Rows from block 4 of a small autoregressive pixel model, named by matrix and row number. Rows with one number belong to one neuron. Each number is 50 + 10 x the weight over its row's rms, rounded and kept within 0 to 99. All counts start at 0. After the name is the row's rms in percent of the matrix's.
After each neuron's rows are labels from the 100 images, of 14976, where the neuron reaches its largest size: "strongest on" is what is common among them. Only what is clearly more common there than usual is listed. The data: flat shapes of many kinds, plain or patterned, on busy backdrops.
# gate: MLP gate (model.blocks.4.mlp.gate.weight, 672x256), inputs 172-255
# fc1: MLP up (model.blocks.4.mlp.fc1.weight, 672x256), inputs 172-255
# fc2: MLP down (model.blocks.4.mlp.fc2.weight, 256x672, transposed), outputs 172-255

gate.285 095:55 38 68 77 53 39 50 64 65 34 48 48 52 59 54 48 58 62 45 51 47 60 43 42 52 42 39 45 41 51 49 57 54 58 36 46 49 59 36 61 47 58 59 54 50 48 43 48 37 69 47 54 44 53 53 63 54 43 63 40 56 60 46 44 50 32 48 42 49 49 39 57 56 39 57 35 45 63 46 49 44 42 66 49
fc1.285 098:53 58 71 54 48 66 53 36 49 55 60 56 43 52 50 37 40 48 55 61 68 67 51 55 39 45 64 40 54 34 52 59 62 49 67 49 83 55 54 50 51 45 52 56 37 52 57 40 42 57 45 65 77 58 52 38 74 58 46 50 24 55 66 59 66 62 47 42 58 44 40 44 33 42 69 31 45 57 33 36 43 42 61 57
fc2.285 097:49 36 38 69 56 38 45 54 40 39 64 53 33 36 42 52 46 49 49 50 37 56 72 64 63 77 48 60 41 50 55 57 40 51 50 47 47 56 47 37 39 56 29 35 47 55 56 47 43 48 51 45 52 40 48 48 53 49 70 49 61 40 55 58 35 51 40 67 44 51 52 32 55 32 49 58 48 43 34 34 41 35 58 55
strongest on: red shape

gate.403 106:55 74 46 37 82 19 40 60 43 41 53 49 42 41 57 47 36 48 53 41 55 49 47 58 39 66 37 51 45 48 45 40 42 57 40 51 39 54 54 66 60 39 57 55 57 40 49 52 49 80 46 49 48 39 53 32 47 62 55 52 75 52 50 48 36 60 78 47 65 53 47 39 56 51 53 56 42 49 52 34 55 56 59 60
fc1.403 103:49 48 47 50 44 30 39 70 60 67 48 52 59 58 46 57 48 54 66 53 66 44 39 60 65 47 64 59 38 60 45 51 54 40 37 53 35 34 66 66 52 50 45 49 52 52 50 60 43 60 43 45 43 32 57 65 59 57 50 51 64 33 47 58 44 42 43 66 38 55 64 37 56 69 48 50 54 34 49 41 55 40 50 32
fc2.403 104:41 30 52 64 50 50 52 44 52 39 60 44 49 36 57 46 37 37 46 43 46 57 64 52 49 46 30 56 37 48 77 54 50 54 58 62 63 52 39 39 49 61 70 50 41 40 45 52 54 69 45 59 50 47 46 55 41 46 46 49 49 28 46 42 56 55 55 54 42 44 54 55 53 47 51 59 66 63 44 47 58 42 54 53
strongest on: white shape; its colour: white

gate.245 101:47 62 49 40 56 53 44 46 55 37 47 56 63 48 50 46 30 58 44 48 53 65 48 64 58 38 39 62 58 54 59 68 60 71 48 48 68 59 28 41 55 56 30 50 42 52 66 54 33 38 58 65 54 56 56 58 38 55 57 53 66 41 45 35 25 43 51 52 31 51 49 28 36 42 60 71 52 54 42 51 38 50 39 36
fc1.245 103:42 45 56 52 55 79 73 52 69 44 26 56 30 44 50 47 59 50 49 42 62 55 42 46 61 65 46 38 51 45 63 73 37 43 71 54 51 49 48 50 62 43 45 51 51 40 51 40 54 55 29 41 47 44 64 62 43 56 42 47 39 37 62 47 48 69 47 55 39 48 43 55 46 42 29 39 50 51 48 47 68 52 53 50
fc2.245 099:62 66 65 52 37 53 34 58 42 42 46 30 47 53 63 70 39 42 43 46 63 49 63 29 53 50 44 53 40 69 38 41 60 47 50 59 47 40 70 62 34 41 51 44 31 55 44 49 51 46 47 57 41 62 57 46 50 52 29 62 63 36 49 51 60 50 59 52 39 45 52 43 44 73 68 47 39 56 45 41 65 66 49 49
strongest on: red shape

gate.138 096:50 60 37 63 38 53 55 47 45 61 41 63 45 53 38 48 48 53 60 49 49 65 62 66 32 43 70 42 48 39 47 39 56 38 48 50 65 58 37 44 66 60 20 47 50 45 52 66 55 65 46 51 39 50 61 51 55 46 50 65 69 36 46 63 46 59 59 69 39 51 47 40 45 53 60 47 68 50 36 34 23 41 53 52
fc1.138 097:56 62 51 56 68 53 34 50 48 52 34 58 35 36 37 61 57 49 39 58 44 57 45 66 55 44 76 41 48 41 60 57 41 43 67 50 48 56 66 34 52 43 57 51 39 51 50 60 49 41 51 68 38 60 63 64 44 54 50 41 79 45 63 65 41 49 62 59 41 37 58 70 54 45 53 44 56 42 51 44 54 43 54 48
fc2.138 099:52 44 38 57 27 57 52 35 59 36 54 34 46 59 44 52 45 51 49 53 45 33 47 43 62 64 44 40 39 51 74 51 54 58 64 56 42 65 48 41 74 47 60 48 59 49 47 48 36 67 66 53 49 45 64 46 70 45 61 48 48 43 42 26 57 63 49 35 50 53 52 67 52 44 41 53 63 27 32 50 43 40 47 56
strongest on: white shape; its colour: white

gate.54 102:40 46 33 56 40 40 46 49 60 51 54 48 40 44 51 38 45 54 39 51 58 48 51 50 54 62 56 35 39 55 57 38 54 52 59 42 41 49 45 66 56 53 49 40 39 36 65 60 57 42 45 50 39 47 60 57 45 49 49 43 50 49 50 49 22 41 39 43 49 56 31 44 65 37 74 45 64 47 38 46 57 53 44 42
fc1.54 107:30 43 47 46 46 39 39 44 42 45 61 35 63 53 53 57 45 53 44 32 55 40 34 42 68 53 60 57 34 63 60 47 47 48 34 43 50 59 44 39 53 71 48 65 45 48 39 51 59 51 60 59 54 41 50 69 52 64 50 48 49 42 55 67 55 54 46 39 38 64 39 54 18 39 58 40 33 38 60 39 74 46 38 56
fc2.54 105:68 62 46 51 50 57 58 66 52 64 74 65 54 58 40 35 58 38 40 46 54 44 49 55 53 56 46 53 45 49 50 58 57 58 56 34 49 47 45 59 48 36 57 38 62 45 55 55 51 60 52 51 53 58 36 42 62 49 72 41 59 44 49 56 54 52 42 57 34 58 59 38 54 58 50 51 41 46 63 40 58 52 37 29
strongest on: red shape; its colour: red

gate.178 090:38 39 44 46 63 42 52 45 32 57 49 57 51 32 54 59 48 62 60 47 58 51 54 47 47 48 26 50 60 43 47 55 63 68 30 61 38 54 44 34 58 63 58 62 65 76 39 61 41 51 44 34 50 47 58 46 54 55 61 29 47 49 44 58 44 37 19 60 49 49 40 44 61 57 48 57 47 59 56 38 41 56 50 43
fc1.178 098:57 35 33 64 42 53 46 66 55 42 44 44 28 49 62 57 44 64 48 32 48 45 59 40 66 46 55 53 51 50 44 58 50 53 62 40 55 47 61 62 50 38 35 41 47 54 41 45 64 29 57 61 32 57 63 52 52 42 64 53 55 57 45 55 65 52 35 43 72 47 48 66 45 65 38 64 47 65 51 45 63 37 48 52
fc2.178 093:39 41 44 47 62 35 52 57 64 42 38 47 61 43 40 52 35 48 36 38 42 48 60 58 52 55 43 37 45 47 49 41 64 48 52 69 52 45 46 49 52 40 47 38 57 42 83 57 32 43 69 27 28 26 50 67 61 51 20 33 46 54 63 55 40 41 56 36 45 59 48 45 57 53 51 50 44 45 46 74 36 55 51 48
strongest on: its colour: red

gate.628 105:56 61 60 57 65 42 49 22 29 60 54 46 41 51 71 44 30 46 32 53 48 68 46 24 44 54 36 62 17 45 37 44 63 39 59 49 49 77 56 53 63 60 39 68 42 54 51 40 58 52 50 58 45 52 54 41 51 53 56 50 49 41 46 58 31 48 70 47 51 51 31 47 49 41 38 61 61 54 40 44 48 45 50 54
fc1.628 100:38 64 57 50 58 55 59 44 38 57 43 55 59 43 60 55 47 58 62 41 49 54 67 54 49 42 46 62 45 36 32 24 48 68 53 69 62 56 66 48 50 44 44 44 80 55 45 43 61 43 57 53 52 62 41 49 52 52 45 47 43 43 56 34 64 54 54 39 52 48 52 42 41 63 49 57 54 54 61 54 57 54 53 50
fc2.628 103:45 54 56 45 58 32 62 61 55 56 54 35 55 50 43 45 47 31 41 39 35 46 61 55 41 40 66 50 59 46 57 48 55 39 38 46 54 57 43 63 52 63 39 57 57 57 37 59 37 56 45 45 54 36 49 37 72 46 45 57 64 51 43 51 51 53 70 60 55 59 70 52 71 49 40 36 39 41 43 46 35 54 60 42
strongest on: white shape

gate.501 106:34 43 23 49 42 50 72 33 40 47 41 60 39 66 66 48 44 49 55 48 44 52 54 54 49 43 34 33 53 41 60 58 54 41 44 56 70 47 39 63 70 52 56 43 53 48 60 49 42 44 36 44 52 72 55 56 42 37 52 43 36 44 47 33 43 51 55 46 58 38 60 39 47 62 43 49 63 48 56 31 52 77 50 44
fc1.501 106:54 44 49 39 50 47 42 73 48 61 51 28 64 40 46 50 42 45 55 51 45 60 46 76 63 56 65 46 62 52 46 40 47 49 46 46 56 43 58 44 39 33 60 58 41 40 53 46 42 50 36 42 43 41 38 63 56 54 62 49 69 62 52 55 68 43 60 46 47 66 58 65 46 44 54 53 43 65 48 46 36 31 49 59
fc2.501 111:50 69 46 47 40 59 43 60 33 53 59 45 47 54 65 55 54 54 60 40 55 36 63 58 26 46 35 40 41 44 59 66 63 39 58 45 49 49 36 82 53 34 41 39 53 52 41 62 53 43 58 51 52 61 59 25 51 50 48 53 32 49 48 41 35 47 44 46 51 54 32 53 42 47 57 38 57 44 53 59 36 58 68 44
strongest on: white shape; its colour: white

gate.569 098:32 44 34 34 57 64 34 52 49 50 58 55 48 62 69 36 52 53 47 53 48 50 40 46 48 43 77 57 67 58 61 38 62 47 37 69 39 50 45 40 44 48 42 47 60 53 56 43 51 46 28 50 53 44 53 53 45 53 56 51 65 48 56 44 34 47 47 68 47 43 51 47 41 43 65 73 34 52 54 39 56 44 43 58
fc1.569 098:42 55 47 68 53 44 46 59 50 48 70 49 54 51 37 52 45 55 58 47 48 35 42 58 55 45 49 22 47 56 33 56 51 46 63 55 47 45 37 35 57 43 34 44 50 41 44 48 37 65 42 63 56 32 40 33 65 45 50 76 62 61 63 45 34 46 52 42 62 62 42 48 59 55 53 53 64 53 44 47 41 52 52 44
fc2.569 092:43 35 56 48 47 53 52 45 52 50 59 56 24 46 71 57 36 59 50 39 51 65 47 36 57 60 50 45 73 47 39 36 59 41 64 44 50 60 65 53 67 34 43 64 42 51 53 40 52 48 52 25 55 36 47 62 49 48 60 46 53 43 46 45 68 49 58 52 56 64 48 48 43 53 53 25 65 74 52 43 68 82 51 52
strongest on: white shape; its colour: white

gate.35 097:64 46 51 48 46 53 48 58 40 50 53 53 35 48 59 50 57 49 46 57 64 64 36 67 61 50 61 72 43 53 58 50 68 41 58 52 40 43 48 44 39 36 36 39 53 51 55 42 35 60 58 42 40 59 46 49 51 52 55 41 52 62 36 50 55 48 50 68 77 50 51 49 58 45 48 53 46 46 43 53 51 61 63 31
fc1.35 099:40 45 52 54 43 41 50 50 36 57 52 44 48 55 47 49 57 48 40 41 45 60 59 64 38 56 56 53 53 68 43 67 45 54 58 72 50 54 56 45 61 44 32 54 50 69 52 44 59 50 66 41 51 64 54 55 43 35 55 35 45 64 52 56 51 52 42 52 62 49 27 69 52 52 47 52 55 55 39 44 50 36 55 56
fc2.35 099:70 43 58 58 47 32 37 64 43 51 50 39 47 68 51 47 25 44 46 55 52 51 48 59 82 47 62 71 48 54 44 49 50 47 50 26 43 39 68 41 45 43 39 37 35 56 55 53 58 55 31 44 40 52 43 55 59 46 50 51 44 49 49 63 73 51 51 56 47 42 67 28 43 41 47 58 47 65 38 56 46 56 46 32
strongest on: red shape; its colour: red

gate.251 093:52 47 49 51 56 43 54 61 56 65 46 48 56 47 51 53 35 47 51 33 50 53 39 63 47 60 41 43 48 40 52 73 58 60 61 30 54 48 57 46 66 46 55 32 53 40 38 30 59 47 27 42 45 60 50 59 59 53 62 46 69 35 39 62 50 67 45 60 40 61 44 41 46 39 58 49 60 53 45 60 53 54 76 64
fc1.251 094:50 32 62 65 32 53 39 57 56 53 43 63 56 66 49 59 54 44 57 67 56 29 63 57 38 47 47 47 61 60 53 45 55 54 18 61 61 41 60 39 39 57 48 53 64 55 54 57 47 46 41 58 70 62 48 58 53 43 49 64 52 39 59 38 57 27 58 50 41 43 55 59 42 37 46 58 45 60 54 61 39 63 33 69
fc2.251 093:63 59 52 49 44 48 65 47 54 48 59 42 46 60 61 46 40 43 37 62 57 29 56 63 60 42 37 55 41 51 37 44 31 41 61 52 61 58 68 33 49 44 54 25 23 40 61 46 52 47 52 52 31 56 50 39 47 42 41 48 58 64 47 50 35 54 49 42 45 47 49 61 41 48 53 47 53 29 57 40 33 51 64 55
strongest on: red shape; its colour: red

gate.560 101:46 49 53 51 53 42 45 35 59 61 50 48 41 35 59 70 47 50 38 59 46 51 55 50 56 58 53 58 55 41 40 31 34 31 65 54 42 59 42 69 56 55 48 44 43 38 50 44 64 61 56 60 36 50 60 33 21 50 47 36 59 53 43 48 56 62 67 48 47 40 45 34 51 47 67 64 67 35 55 45 44 63 51 42
fc1.560 098:55 47 53 52 36 63 47 40 62 41 55 54 43 34 42 43 63 61 50 45 43 68 40 56 47 52 47 70 51 45 40 45 38 48 49 61 62 35 36 46 57 62 51 44 59 47 47 68 53 31 63 53 35 52 50 42 54 61 39 78 55 65 44 55 46 47 49 58 50 52 56 52 41 50 69 53 53 51 38 53 49 24 65 49
fc2.560 106:41 55 57 73 37 52 31 53 36 42 60 33 50 58 64 59 48 50 52 51 41 45 40 50 40 55 64 53 61 62 52 66 40 44 48 51 53 42 36 50 56 53 55 57 55 53 41 55 59 42 56 38 57 19 47 38 54 61 55 66 42 55 51 46 54 52 38 51 75 49 64 53 52 38 65 70 32 41 48 39 48 49 50 40
strongest on: white shape; its colour: white